{"train_examples": 72500, "crop_scale_min": 1, "horizontal_flip": true, "rotation_deg": 10, "output_stride": 8, "norm": "layernorm", "activation": "gelu", "drop_path": 0.15, "moe_every": 2, "residual_init": "none", "muon_scale": "original", "nesterov": true, "batch_size": 384}
Rows from expert 0 of block 7, named by matrix and row number. Rows with one number belong to one neuron. Each number is 128 + 24 x the weight over its row's rms, rounded and kept within 0 to 255. All counts start at 0. Numbers have three digits each. After the name is the row's rms in percent of the matrix's.
# up: expert up (model.blocks.7.mlp.up, 8x384x192), inputs 0-95
# down: expert down (model.blocks.7.mlp.down, 8x192x384, transposed), outputs 0-95
up.247 115:128128063128128078134120085178128128110093128082128107137128175128128146128089098134122172142128117152157130128134126128125154127108128123072112128178128146158152164128128128128128128128164106128202128128173151089128156128131064128176128135128128128138121150115156139134128128128169127128
down.247 114:100136128127135128108128126097131127185202029128128132128137074128162117141144160113140101128095168128114127128128128128101128128155121145184173134128128128128128116128084109150128157126128175167128128144128138128108128128102158128077135128128128098122165086128067145128128085119122065128
up.248 088:128128089128128128188076096128171063128128128128128128128128121159128106135128128137121128128128082128128128165128128162128085073128128128154157157128128128128117128139067185145122128148128136110137103124128128159128158136128176128128129115128128170128128128128194133128128128128087168167
down.248 087:128154128129128128150128185103087194128170159141141128123162128140111128065100128144128128160128128113209128090128104139128134128128162128146128126128128061128148128128147163128128128128128159092128128157128131076128125128128128128137128128128128128098066128178102128128128128128128128128
up.249 097:112120202096070150128128128122105076089143128158128122158118128128128098125128128123103128121128155145105128128128157128106099094120140120128118128128128116128128128073128075128128128147128128128128110128175161111128137185128164128119128128128128124128141128170128169151128128190131128128
down.249 093:128128128217150094120128128121128115132143163134069085128128128186128128128121160156160135047128098097184128121128102128128128128154128131119128179105088165128128128154081107128128111128128128153128148142128128128128128128128083115128151128153130128128128128128136128095110166128128128128
up.250 080:128128079128128109128223128125167128128128088128060091128148128128128128158155128138128128138103104131128081082128128134128128130128125128128128128191118128128128129128128128128128128128152136128166128128109128095076128128128128128128128148128100084141128158139128028098087148174128107128
down.250 084:128128128128128130128073085158128106143128131168161143128128128061128128128128086067128183124173147108143128134116173124075128116128136226164143128128128096140153128195128193128091128128128168128128128099152128128128131111138086108101158128161128128128124131087191128128114128150119128161
up.251 122:128128080158085128128128138150171118192140096157128150174103128128128099128128128081128118115156128128123184128128128128136132125128103090148140070133128166087128128133138088110125080138128128233128161128128128093128189208106127091128163102128128078137128128128123146128107128125128128128
down.251 119:128115128098181148095097165148128128119175129128128128092138128128128128145143161128131128128128148099128165053161151142128132080128155136068144128128128078186155128134128128128128094167092123127123128163144108128103088128144078128128128141128125152128128139128097099128131128084128128128
up.252 078:113122128109141128128180106128095091099128106128128128128128118115128127128115152128128128080128128128128183079128128128160128114103110085184123124125128091128103065076090147114128128128114092125149048178143111138139098120128128119128123128144128075037128145128127128128128108128128114151
down.252 072:128110128163128128135123104150128128153089128128117095128128128128126128128137119114128128166089128128171128128077128182128116152145163128105102116159128128128148128136146128098128137128128124128128071128132145110128119128126128128128187057059128094128145146128128100128128128120128128128
up.253 067:128136128128100128137154128128135128128128107044128135145128128126128154173128089128152128128114128128085115141103128128116122128128128128128097128142117128128188149128128128081187177101107128128110116156128119118128128128109155128142128219178086175128128150128072168128128128106092128128
down.253 073:128087166085114127125128129165128128128113171128177098128128174128132128099128128113128128131134116128128127071128105143083128183158128128108128128128128128193128128128128128128067128109157128131122107158128191128128092128128110138089128130128128128097082128128126064128128120128147158102
up.254 093:128102169128139208098093109128087128107124128105175128141128151128128162136128128128074128128176128093128194128128128059128106140128111101123152128128134128128173081128118092145036228128128128118130152128128128128157128128143128091120155128103128099128128139128128103155128075132128144164
down.254 101:128120152128128128128196132129128128135239128128092152139128105128128128128119109104128096128110090164128080100128128191144169128128128074146133128128157084141115128150124128170158128096109128152185128145128128128128153128128099201128128126115079128096128074127128128132123136128115128118
up.255 105:092156138128128134146125111119153167128099155100156115128128128179081107101128074128111128121128148144097148128128128128128164090102128130128088127128103165128128128167128141130125128141000128137128077128097128149122128128129121091202128138128128128128128136120111124128149162128128128095
down.255 102:128128128128128128158128148134128128128155128085128128134128168114128109168127128128128128128128142115101094128133131128128130128173126128162128128128121150128137128104062129093128151164115213128205128128114093128128128128128128143101128128193128128113128108106128153139128058104128128128
up.256 089:128094128102128128128062128156128128128128128128157128128128158178122082142128128099116121084114128128128128128128128155112148128128128128128128108122124128184106128132176103128128219152160128128049144128130126128128139125128143128138128149105128128128128102128128128128129070155167128128
down.256 097:128128172128128128066128128128128128128069098146106188128128128085128128128110123141128128128128112128169128078128128128128128144162128115073128162186128113128146149128128090124128083121160094128201128171144126128129128140140128128133128128148069123128128133139164128128133130125067128128
up.257 059:128172023128090128140094080178128128128128128092128097128128128128128128069093128126188163123128128173156128128140132160128090128128128128128123128125128123092117167127152128128128101128128128128128128126128120128108128209128098128128121128075128128128128116128048128161128128061117128128
down.257 064:105128128128128128124128128128128128128128077128128128128128128128128133115128128128091100128128128128108128128128128098088128197128143065114166128208128110128145086128096143072170128132110087164085117128127128128128149108103112128145128128128128098128128128060192128128128128128128082128
up.258 082:117128134128149126128128128142171128128129093074151128127126128096113003128128128128128127148128128098151110128109128076128128128139128128128128142128128128148144087103128089128143110128128128128103128128125128136108102078124103128128059118128139120135108128128128143116128128128128161128
down.258 091:128132128132133095128128128115128128104136125187128086128099131128111176072081172145128128128128128128136144136128149160128128144104128118066128144139128127128058128121128128128128108122106128167129128144173128128144128128128128128134081128144128128128106177115128107141110128115128128165
up.259 113:128116128128128128096154128166128128107128128128144128128128128155128128128128118068128154128128171128076128193187128128128142122128117128128118189127128128134085116162072128093195128128128103096137146140122048128128175128128152128188128155128169116128128156120128102142128128128136124128
down.259 117:128128128142121127147128128093105067128166143128166128123128128098121160147113128128128128138128128128184128128091147131128128128128128128142161064182140107153158151092157103104128181170128194121092128153164140121095128128041128128101128105128111134110114128135145159129167171126155123128
up.260 099:137079101128122128078128133149128141123128128154128162150128128151128128128122125128128138145146128128167128128098128128097084119128128128094128119131128128128128190128128066128128128128128128128128148082128173128128108163128079128128128151120072116097125128159128171128128200092128131066
down.260 106:132147137128128128085141136132128215128050128097128128087128128128088153128217128128128106128102166104128128132125167069140124120206128128128080150128078117128104138169128121128128128109091128128128117128128109097155123110128128128128128152128128162157084128128128128104128128106128128128
up.261 122:116127139104128128128129128040216089128128151124128094106115128128102128128128182128128128128086128128084128219128128128128105128128128106128153202128128128113128128128128128128128107128169150157128104176128128147121090132128148069152128160054128085128128114111128128146128105147128186119
down.261 131:128141122128128128128097128174109105139187128170115151118128128128128128148131009128165146128167083146128159125128128164128107128079128182128128111127128157200128175119128128107095153128122091086128128140128113128088169179077188116128128106162128155128128128105122159128122128128128128157
up.262 074:124142122128064128128128128128131118128142128115128128128159128112201153115128128128128128104128087128128128128128128074181128103112128128128128128128128195173134128068085128128128134176128178128128091128128134173128128185128120128128128128128120128129128098122128134137128128128128148128
down.262 082:128162114128096128128133128128128140128206128147128116128104120136128047128110128128119119118128160128128109128128128128102147085128164125132128128142128128120166105160131128128159078128149128141128128129140214134128128128190104128128128099114128128128192127071174128128133128149128128128
up.263 111:128128128145075128110124128097133144135096105121128084167134128112110128120128096128128143128128128149075114126128140128128128187128158103046128146128128111128124128128128128078147120128128028128128134116128065128161132128128119157128128165131140128128169107128128128102128191156128151128
down.263 104:120128105104161128132128149128115128084128128128128125157115097132161128128158140135128113128111128134163128167216128134128103128128128117128081128128154128128094128128150128134128128118128128188128116128128142203102127169128128128128143128128142102136128127079159192128128150128128128128
up.264 104:122128144086140128128133143128128128124128109128158128128128128128130128103066128154128108128186148128062128128052128128132151132145128156128171128128022128143085133118128128130128128105095161128128128172128128128128128128107128139107064128170128128107125157128098128128128128128128128128
down.264 100:128056128145128092128129128150128128188114128128128128128128177128128136128160109128207128097108128170188128147138128128158112075128108128128128128128128128101128120114128108166119128179128128128130128128128167128194128156128130128130128102132128135128128148128149124127128156128164122141
up.265 110:169063128128115140128128128128140131116128248117128128169128061107128085158077128134114128154137135129128103148128119157097150136101151128128113128128128101128128128128128128086128130180150127056145128125095125128149128113128129168128128128166128128100181128128143128128128109128128203128
down.265 119:138170143123165128128095148128148131128128168128109128128096100128091152111133128108140138128128128128128128128161184130155084128161135117128128070115123128128155128128128128163136128167128104100145154128164154105128094154150099128128079128128098119127161120128128074165128111110128038128
up.266 121:082190069096128128128128128128128128167115128128127128146128142128128107128135128128128128153128128128123128174094112130128109128127140128160128128128128128128054090137128101117148128128128128156151060128128128128128128130138143118173100128190126128128128128162108155128128082128128128110
down.266 103:081128128147128146146128145128128129084124084142178128128128128128128128128113128128169128088140079128135160153128144161128128174128128131119133128115128128119153128165128118128093168128130128128150153204089128128128127151151128128128128128128183098128150128116128128128128158128128116128
up.267 069:068128128157128128128074171128128147128128128128135128158128132128079115128113128123128128123165023128212128128128225087128150128183128128128122128128128219179128128127124128128128128128128128171128127132128162128128128128128128078183128128096128128207128128128101098128095115128101128128
down.267 071:128128128128128128092128128128128128128128128150128128128128128128128152128129128128128128175128193124128128128128164128146128128134112128100108126128113092128061141128128135059148012128154128128128128128128128128128128128128128179097128128139128128128128128129234114133128128128128128128
up.268 039:063128128128128110128128128128108128128128094128128128100128128128049187128128128128128128139160138121148072140128128128060182128113128128128134178128128128150128128153089135128128128153058128128128183128081128116128026128128128128128058128128128128128128111141134128128122128119128128173
down.268 043:128128128128072128128128091128128088113128128117133128128128128128195115121128128128124128082118119128128128136128128128128128128128128037112128128128116128128128128128128128096128128128128128128156128120128128128128128127128080125128132134162128107128128128128128128128128080195128151128
up.269 124:128128154140128128112137128128181083128090140128128187109111124119133194128128128120131128128128128123128128151133161128138128128139204128128112109128128224128188128093128144128084126091114128128128128128128128152128089128118128128128101128098128128085128128128185128181128128161158128054
down.269 111:128128118124134087200128169128092128128121162184128128141128128128128076143119099128128055171175122128128128113144120128127125106126087116128141128120156078158072128128128128128094128128128213128128122178128122128136128128128128080084186078128085134128127128128128138138194128128148176163
up.270 108:101128115128159141128174128100128128160128120087128134128175123150128128111128099128088065157170128128128148128128129128202130124128170070128146101146111151141121172157128128128164168107128128131165128117075104128128134128128094128128128128147112121080098131128128085128128131163128128111
down.270 090:153094129145047142083108139116119128128128129105128128119119130099084128212128128136116140177113104128055114150128133105128122128128128140141100157136149128161128121128144128128066140128128128128125149077116129185102128170128127128128110116128128118136128128128128128128199147109142128128
up.271 107:128128128128128128123135128128129128128086058128103130128128116121152138145175079128134121128128107126148128128128152132128083128044128128128128128128170128166128128128160128128130207107128098075128128128091141141026155086179173128173128157128139123128142127128128145128128123128128128128
down.271 102:128128128175128127128119087101121128128128128128156128110097096128128128128113091128117093128156187123114128077128128128128128096151168141132095151090126134128128148155128154181129119128128113099128128128128091076176102128101114128128055124128128127128128128108128119128140128086145117103
up.272 097:133128128143128128128128128128128128128123141111087128136128156128128128153128115134128128128128132158110128131060128128112128128108166110150096128088128078141128120128147169179128140100155128128128108070128120151128146159128092184128113153128128128152181128086128131128128153128126128128
down.272 102:128128198128159149108111174128124128144134128128092128128163128128135091105074105128091128128128128110128091128133128091145131128162162128134129128141133089112079128063128128128162119128112153128128117092128128128167128110128128128101132099128128128128198101134107128170128128115151148093
up.273 122:128166098113113149128176128113181161167136140128128141138135128128170110144073080128128119128114109128157131113109128125128128148128128187207082114069130149128119125135140128120128128007128165128146128128128117118128128128116128128145140147128122132160074040089128144128135185128128128128
down.273 126:143128119106140128135128138138158128128128128093177086053128199149128132141128128123108128128128104128128065172128155108087128146083128122088095151128160128128078153168173120141128129174120128128144118128156128098151128116128136172169133128128172132097126128160128128103094078106149153149
up.274 111:128128128157127128145136128125157150143128128181128128128128128111128128144128128154128095128128128128136128128212128126164161101126118102168128160128139128128112138128121128128146128108125081128128128167107128128122128128140128128090128128137128102095099128128128078131128128128050107158
down.274 119:128129128094123163128118144128128128150110107128128089128128159128116128128128128128128128128128128121158150128128128128128128128156128128128141127128128121205156119127128181128101128140124195087099101128109174128128149112102128148126171128133128120128169105128092133128128146128177128157
up.275 116:114128150128173139133133107128045128164135128128143128128131128144104142128128181116128091128128128128128128136173075139128179128108155176128128106128197172128112128128128128103053128100128186117128176138128128141128110132128148128122094074144151128128184128142128119128128100128128110128
down.275 118:150128087128074128101128151128154147197128128125128128128109179128162128099128099128099128150111128156120128128115183132128094161128090128107161063128081128062079202135123105128128128137115128128128090128128128135120128192128074128128128128128128141128128124125072070085168098123156114084
up.276 103:083151128128128121128140149128128119159136128128052121128128104100123128128137128114143121119088110128111128128160158128128128080138117128128128133182128054128128128128159120128136121128134128128128128128128126128128104133109075129154128081128140166128128128128093128113128128099158182128
down.276 086:202157128077128135128211150128115143128134128177193128099128128128145129134111128128136128128117128128128128126128128135149128156128128128177128172128087203171157128189120097132128128131120128128128173145128128128095128128128128129133128128073128128088128156115142107128090186128114063128
up.277 078:128113090175128097128128128118190168128115084108106109134128193149128128171128128128128128147128128139128061149128094128177128128128128128128100128128106141115128128128128128116155128128128128140128106148128108078172103174167128183085128128128128084096128083195128116113100166127128128104
down.277 094:119128126128128114128144128128128108128085160168128128128128167128082172128098128143128128129128149151128198128137128137082128213128116128119128160164128128159121107128128128128128128127128128128128128134160128128141146041128128138128148128124128128172124128149137128127128163114152128172
up.278 043:102166108128205128128047128128128128128128103128128128045128128128059128139128128128128128128147128128182128128128128128128089170154128128128128128128128128128128128128128128128128128128128092209172114128128163128132119177128159128128128137128177128128128128128128128128125128128128128128
down.278 052:128128128013070128120198128128128159128197128040128128128128124128128128128128128128128101128128133128102128128128128128163128128128128128128217137163128128128098116128128128063177128076128079128128128144128128128092128128128128128128128128128088128128099122128128128128128128151128128128
up.279 120:128128128128096159131082180128163128128128168141141170125126128127131128106107128128128114098128114155128128084106128128102155164128128128131130114128091121108150088119169106170046101128152065163162128138143173128128112126128128128090175128108128128141162128128122128143126128128128107173
down.279 117:128128128128128088114128189095105122137139125145101066178110140140083076128108128128152102170127144139145086163128128128128171092153128179128128069102128128167152128128128128123125119112071128136129128122128128128128128189128148110141088128126128086128181128147107128090167117101128104132
up.280 094:128128089128128128110158128128128175128128128128128128071167172186085120128128128124160085139128075128128096128168128112173128128084168128128157058128094173128128186113128128128128128128128128128133128146145156135165128128128060128128128128157093128128114081128128128128073150128128080139
down.280 096:172146150102128128128128128192111128099128128128128103128128128128138180125128128101128128147164128128128154116128128144161128166120128124128044144128117128128128128128128150128128092190128128128144128108128074128128142158031128128128128123044171114138128115128128128132128112128128123128
up.281 085:115128213166128128146128128088128128103126128113128172128120128128133116128128095128034124128128144128192128128128128092128144128128147195128128150119128116144128128137078074128173128128083113128128128128128128128128128128128143123128142128112128128128114164157155128128128128128128156103
down.281 077:128147128128128128128128075235128128128104075128128090128128128128128107130128128134128128128128113128111128134128126153128137148128138128110126107128096124128098148145220165242082126128128105132128128128128141112128128128128086128128136128159148128128101128128128128128120174060128128105
up.282 110:128128193081128128152115187142186128127128128125128128123169128139120140100128128132128166128108128128128128128135101136128150128128120128116089128126128128074100118128133128128101113159147110119124093164128204128128155133108139071168128128128128116105128174140128167128128128128040128132
down.282 122:132128128176128092128164128128128128128110157128095125128128128128128128180128128124124128128176128065090135064125128109150128128128128083137130110110128084180128128137128128128130128137170105128102111127073134094128128137154128100113128128114128173219128128128093128128128128182124128128
up.283 103:197093128096128174123114119120141085137128128128152097118128178115128120111134111114128128143108129128128073166128157128128128128128201128128128128165148100139128128128128184172128152140075128128137128179128134128128152128125128115065176143128087128139128140114128128128158128107128128128
down.283 097:128128128145074122177128128128128041128146128141128128090128128128188148128128128104136151128122100073128128128142055146118128128174105095083181137128162107126097134128128070117160131117128138134128152128141146128129128126171127128170128128082138128131128128128073128128128116178063112128
up.284 122:128152128103047091128158095128127128128093128132107148083128177128129199147143091051101174117128128128093128147181090128127128156128128128128128128102128166133128128164128102110128128128128150128102119128128128128160136131128128128065140107128064128166128076128155072136128128129128128119
down.284 108:100128128193129128128111121128128128102128128129159107117149128128128128097129155128128112128153128128135103128128102128128089105109104131128128152141121098137105128128100121128128128103128128063128155128128128128128111128069128137128128151128181128119128200132100128128119107127113128125
up.285 124:150133073152128128107082121128084128159128063185121128205153128128128128134170152128128128062173128128158085116105144099128128127128110106185157128128107128131128087188128213128082116068128128128128137128128128128135078128128068128154128128128116163128126128149164051128128178142128128109
down.285 122:125071128154148128128161128128155128128056128055162110115128115163085128116096136137147144128113128100076135128085128128125128096128128128128128128128161128148123128128143128128128128163140151128128093100128129149122128101128124203128121128128150128131146101128110174128075110128167128128
up.286 068:128128128128175119054085128128128128128143128128128128144128117096182128082145128158107148128128128169128128128128128144128128173128128128128138121128078128128123128128195096122134128142128128128128082128128128128128146134128128118128128128128128128128136128128128083117128146128191194161
down.286 075:128128072169128109128160128137070128128128128128167128097128128178081128128128159108159128128128128128140128113128163112128128128128201128088128128128127128142128128170036186128128088143130043128168105128128125145134128135128128128128128128146141128173128128111128128128128128128081078128
up.287 112:128128101158083164128185124167155148128156128128128119128048129128176128105128128113160129128133156128128102146189128127091119114128128128128116128128128128128128160128104138128162202128124135170173136128116128124108111137123130144128116128146159181130139089140128128153128152128128088050
down.287 123:128128128115105068128101128128128128128144128128128165128128128128128131142128122119103128128078128128130170128128100128128151128094084111128187128128128128159128128128202128106128108128128128120142128128126128128128176128080191140128128171108128128145082126128130186108140058124128128167
up.288 132:128147128073137132154128108128087153145102165128165118128157128202148128128116128135069128139128128124128194128144128112116128128128125105113080115144128172128128128128156128161153128128120128128131128101156128128118124109103137128128127128115135139128148105111157082150174128126148093128
down.288 117:117123128128093128128128146128128090128128128061149094128122125049123074128072094128091048128128118129128128128175100132128158132120140147128128196143122113128139177130150102128162156128128128138117124128141157128055128128128128187131128128128128146128114128128086104128128128121149128152
up.289 108:153128128128128123128113129141097120144082128128131172128189117128128148128088116083128105174128120181083121166128085128128097161128128128042128131128128198140128105139128097111128128128128080116128089128099128183128069131128094124128154128153125128058128124128128128128087097090133128128
down.289 113:121128128213128128128156128111128128150143128128128113152125128085038119139160149128088128130129128128128128128128118176128128128148128109204128128103067176128160128128128112128110172128128128139128128152170128128082128128066080112099128197110089128129128112128088128151083128128157133104
up.290 102:128109112128128126128108148128166111128128160137128128132128128128092172128128104099047167128128128128128156128128152104128128178165153128128128128128156172128152111045133128146108128128111170128128111112063128138157128108161091040128165131128191132147128150183128103118128128128064128159
down.290 097:106111194106165145128128128128128103156071089128118109128128128099128128107128128129149105160128128104097097128081128121128128129165128162140128089128074096128128128128135057128128128128152128128128186105128128144128145128091109187075143135144138134128145122196094128128128162170059124137
up.291 113:128128128118128128169114128128128128118128136128128136060128083128142144124155062128146149128116071168114079110128128067146130116105128062128080128173128095128128128128128152104128128119117128186142089103153128131161128128123128128128115128137151128143128125170172128143128166084128147151
down.291 103:128128128140128128128165166161128098129184109128146179128128128128143117126128128156154128133128128128128128128128134128146144128128129132128128102150132136150128051136146163128128172128128128063128128128128152128128128061098128128197128128138128083105128128128128128111183145128098027128
up.292 118:128128112128131086128119129128100111128168128122104128128099128012159128141128148139133146157109128119123077179128121128069108130141128127084128088136128128118097128162128188132128128157139128128151128146171128128128092128174116128156174139128128163128136164128128128156110085084128149137
down.292 114:128128128128128128118142143128129139120171143115109103154149128242128128128132128165128080084099111128128114128114126128161143128136110112179134128128156128119122128128128101173109152128077165149108144099128154080093132162109128128159132128122128128128128128128128079113128128207128128110
up.293 087:124161128128172128124093128152128128134165106155122128128128093122143078135128128133128117106128128045086128193128128128128128136112072089128132128128100128139128205041128120164177128128128139134128128137128119128066128128128073128128128128132103128128128133128122164128183128159128140128
down.293 092:128128170128142128128128076128128108185128128128177128158111102128138176078128135111128128128128128163140128128128128122190128154091174131081128128128151128128072127128128134179128134128196148165128128128128132190197138128150159128103128136128128155157128128094143128128048127128128104122
up.294 096:128128095128062128128093114116159128144128128128128160128128161128128128135128115128128128128128095057129082189128128128128128132141138128128128128108206119128147128128196197128128112128128128124102128128128153135090157096157128114128113119128128128124079128060128128128128116060128149128
down.294 090:106128128128095128119128128128128128089117133133128114137188116101104128120128089107128128143128128127128109136145132128110128081111128128161128202128112128144128129128087128128151128095146091128128112128128128128088128083085119128128135128128128147128128128115128128128084124128167128128
up.295 130:152128128070154128184128128123128101058144162067128153128140135128122140179128117100128128109128128128128141128128154128150128128084128128128175128128128140152128128128128169137128120139165127128121123128128128128123130128154128110138128083128128125190155106114078148128128128124146128172
down.295 122:093131151128128128124139128128128128202147132128128128161128128101128128128128131155100114137128106104128128128089128128114150158128164150105128128128152102128128104109125128228156163153121128128137149109155155115128098115146128176128128128143093128128120050122128128092128128151128153128
up.296 051:128128122128128128119163186128106128128147128105128128128092073128128128128093117160132128196128147128083180128128128128128128115128192128128128128128128128172128128175153128128128128152128209160128128128128203128112128133128128188125128128193128128123116128128128128197127152130110126128
down.296 067:128128128096128104128128128121128128143128200186128138128185104150128128114098128128128128128119200128128110128116208128128149128128128128128100128128071142135119077136128128100128128128128128128111128162128099128128134128128148128165183128128128123135128113128131128087141170128128128128
up.297 065:128128128128128128128128128121128128042128128092128152128128156156096128120128090128158159128128128128128115128128128128128098164217141102144128128128147128073093128128128106174092128128128114134171052128128128127128128088070128128157128067136128128122128128128128128128128103153146128128
down.297 072:128165123079128128128141135136124142128128128128142128128146123112128128128062134100128138128158158128128128103128128155098135128066128154174128128149255155127128128128102190128128128128128106152128128128062158128128128165128159128128128128182086128128128128128128140128128137128128128128
up.298 112:101091159128104093123109077128128111057127128128161128070146128147141133128091095128128153128128126124128161140136128128128141128128154179101095128139128023128175170128128143128128189119128128128145128128135128128128128128128128128160142140128128147114128149128160128140128128068128128128
down.298 128:128128148138128202094100157123147128156055128142173079126128117151117096108128128128124128128155128097128120079128055121128128214124128128161128128128147127193128128122173128107128128128160135130089138128128141128143128088125128019128163148105128143087114096128128128102121128128071128145
up.299 096:096115128128136098138154128146128128128090128128128088128168149128128128128103155128128128128096128186102180128138128128128128128138128128149132123128128129064128122128067158132128128200096096118110109151128061128128073128128178128128110128136128125169151097128178128128152128096128128161
down.299 103:182121128128128128082128082114128128187176066153128167159152088078128149107128128090128128128125151162112081128085128128126204128113171126128128128128129174128087128062103159116142131096128162128128128128128168128090152128081108150134128128128128138163107128142138128128128128128128130128
up.300 061:128128195065128128128128168128128128128174132128152128128190156139128128128128128128109177198128128160105149128128128177056128128128090128132128128128128128184063146128077128128154128128109128128102111128081128143128128128159060128160130127128128128116128087069109128128128020128128128128
down.300 068:128128126125082133128128128128145100128076128128148128119048128128132149128128072093142044130128128128128128128128032128128128128128159128128128189092128170128184117065148092128128128116128128128128141132128157128128128128128128128138128138128121128128128103128128128157115128128128128074
up.301 107:128128128128128119128128128128128128139128128128128128128128117119112128094085128128128153128128128128100128128142134128174128128128103092128119124135128051128128099147046148128128128108128120180128178032128161128128151128126128157128128128128128117170162167182164128102134220128128128095
down.301 109:128128115097128128086128128072158109128128128132128128149128149128053080103128128128128128128066128128128128128129128128128108141128128128128128117128103128128128103128122128128134128128128128128205077173139128092128135217128139128141104099156120169128128128128073128128128114128128128128
up.302 083:128128079088128187128128128128128128087128128128128128141128110101148128106128095144128128136128174098128120098128137104093090128122128166155108128128083151167084109158128128128079128128167149143128128108127126128128141188072128128134128128128094113105200113194074128079090117128114146114
down.302 077:128128128128128128126128094117105128128128115126146128128128128126128128126128073128128128092129137128128087128161128083146128128128128128128132128128100128163128126128110128097128154180128128128128130128092104104136155128118136149177128128128192128128111128089206128187128084128128128100
up.303 093:128128128128095174133144128152103086075128157106109151128128128013177128128128128128103128149086170118116128128159128128128204128128128128128104112128128128143189174100128128140128128139096128108128128128112122128142090128089128175128130128091171128128093158128143128118128128098128117128
down.303 098:112125115129128125128163110143128128128081177127165128128128128166128128144128116128128128100163128128124128108128066128152128128157128138128160128129128128154128115128128094128060153083128196155128157128128128128128128152128144106128128128166128147130128087128128053128128128128128128128
up.304 063:128165130126128126123221128128128128128114128128130146139128173128106128128137071104128102129128128138122152128141080128131107128128111117128149195128204128166128168128104128128110128054155091128041113150160128138128128128128156132128098105128170135128152093128154144142104128128128090128
down.304 064:119131128160103128130050194128165128154114133128083168128128098099156128109128158128128173128190128128128099117128128116078128128128128104100128088128107134128078078128128128135128139117128117095155122079145128131128157128097128115128127117147128128128128128175128139090128128128128128158
up.305 116:128189128128128121158128147113088096105095100148128099128128128117107114128128109128115189109183128190129160084111043128128128128136134136148128128125128152128128128128091099136101090128128127128126132145122014128118128128128128121128104099128163128128128134128128154158117195080175145134
down.305 097:128154128107128128128128128092128128149172109128128171146128187136133128128139128128160056128050101100149128128128144128128135128128128148109087113141128128128146128145145091142165182128146128128128099131110128128091128153145097128128128128128092128100131128128112128112128128154128158128
up.306 103:128128176128128128128128128136128128114128097128128128146128128106134128075105124128128141128146128128125153116128128146124153114128135153186178091128130160128111128128128109176091108128128128128123128128128121128177128157136065137184080128135128115134128128154202128122118139128128128090
down.306 116:126128170125120128128143063090128128112128128132128102134118128122128136128165093128102128128161154111128135074192141128149155128128128128176128106085128128128163128129139132128170095128128103108162153120128128128128101128128128128128128095128128109128128134128086109131128141123100128125
up.307 122:151104128115128133128128170177128128171128085102167128083073113128128128050139095177130171128163146134132128171169128158128135144087128110128200128128128181130154113128153128171126128116170128152128115137165128128128154082128128147117128128203174132127128128156134165128073131158128100128
down.307 107:094149128149128118088148132135156121196128172110115113128128128133189141156110128128128162128128056128108089128128128128128128128100082154147165119128124149135142128085098143128128117150128128128128128096119118141128128128077129128128138128093128132128209115149128097128102121176128128168
up.308 102:160128071098128128128128128128148155087128128169082128128163111128128128128128115143128128141128128128128128129151102128145171138157127158128128128087128146094128128166096116068128140103128128128128121128078105128129128128158128128145128128128108128128124082110136128128128128096128110128
down.308 101:128186128141140128128127128128145128128128149113115128128128165128128147128125128142127128128100098078128128128132128125106128128128128128131012128142128128165059128128128128097128128128128128124128137128124103128128191128111128184128129128161176165117128128101128128132107128128128144147
up.309 089:128128128128138128126128159111154133128143132125120128119128159128128128101156158128088128128132128128128145128157068173128128128139074094200169128128128194091128128128128134128100128156148128155136134156159104138093128139128128151139128129141128128128166134139158128081128128128128107143
down.309 089:112168131195129174128128128128145082114128083128128128112111103128128096145084128130128128146134179128094097155128168052138140128140104156128128089128178128128156128128060128121127128087128151089095128131128128128116183128128128128072120128127128128128128179128046105103132128128161162163
up.310 092:128128052105105152179133145128158058139118158083200114123128098128111111118159128128128128081128141147127128111086128128106112116128128128186128128128131162153071128125128132125127128152147138128111128161128128128128128128128128151090128128144128135141128128128113163128128128158128114128
down.310 092:126128128131156128031128159128128240128094110128091141128142128085128128141128115147174175143077128128128128143128128095128128124128161125063145122122102089128128128128128128137128122084128128128128149140128128128111103128120082161128128128128181096112128128128171066123128128128163128128
up.311 113:128128074093101128140131128145094128128128128128128128103128115128128149128091216154131128128129116147148110116149132063128155128128128128132128072128135145191131077112128096151113077146128136128123128128128078112128128101141128128085084107137126127077107074128128128128090128175191128142
down.311 112:086102128128099128154070155170128132127132128142144107128128128161153097128128155128118100116128128122124144128074138155074159112128153128156151125128118128094145128128128128128128081083128128128163128128128128117128117085128128101127128126128111095109128151128097128128128128128128128128
up.312 072:157097128128067128128128080128095073152128128128128128151128156110128135212128103174128128116128128128092128128148128092147167128158128151128104105186125069128141122128128128128128128084108136128128128168128122128111128128128142128128128067128128128179081128128128128132157128104128128128
down.312 083:128128097128128128128128226091179109128128128128137128065128128146128088082128157128128156128128128128180128138128088096128128094088128128142128196128128128059128120128128128128139104128103128128138109168128163072128161114128156124128126128128128111092128128128126128128150128188128128128
up.313 071:188128128128174133156128058128128128128128112128128128127094128128090128118129128176128128173102128128128128128128128151122131128128128128128128128145128116128132131128128150128128128128111128143128128128128128129128128122128079128128128128116135125128143128128133100118181107128110099040
down.313 086:128128155095128128114128225154128181127128128128157128111187128161181119118206058128128115112128128191145147128145113110128128122057136128128128072148090128107115128192128124154128128128135109128128128128128144128111124181128200170128113093129128128165130140144122104128092165128128128128
up.314 121:085133128153140155128128128128131128103128128128128133128128128128144125128128066128128128178182163169129128156128091128128128128070128128128123128127163128114128128122176131136100128128101128132082147097128169128151100128128076193181125117049146128094128122158160133128133128128128128128
down.314 149:157109128127134124128128112128151128147101128088128162158075128128113128063128100129100165108123128141128120128128163128128128128128157128128131155142167122128128102101093128128138154097173152087128128128111128130151128090149128121128123106144131128106105110128128128181169145148128128155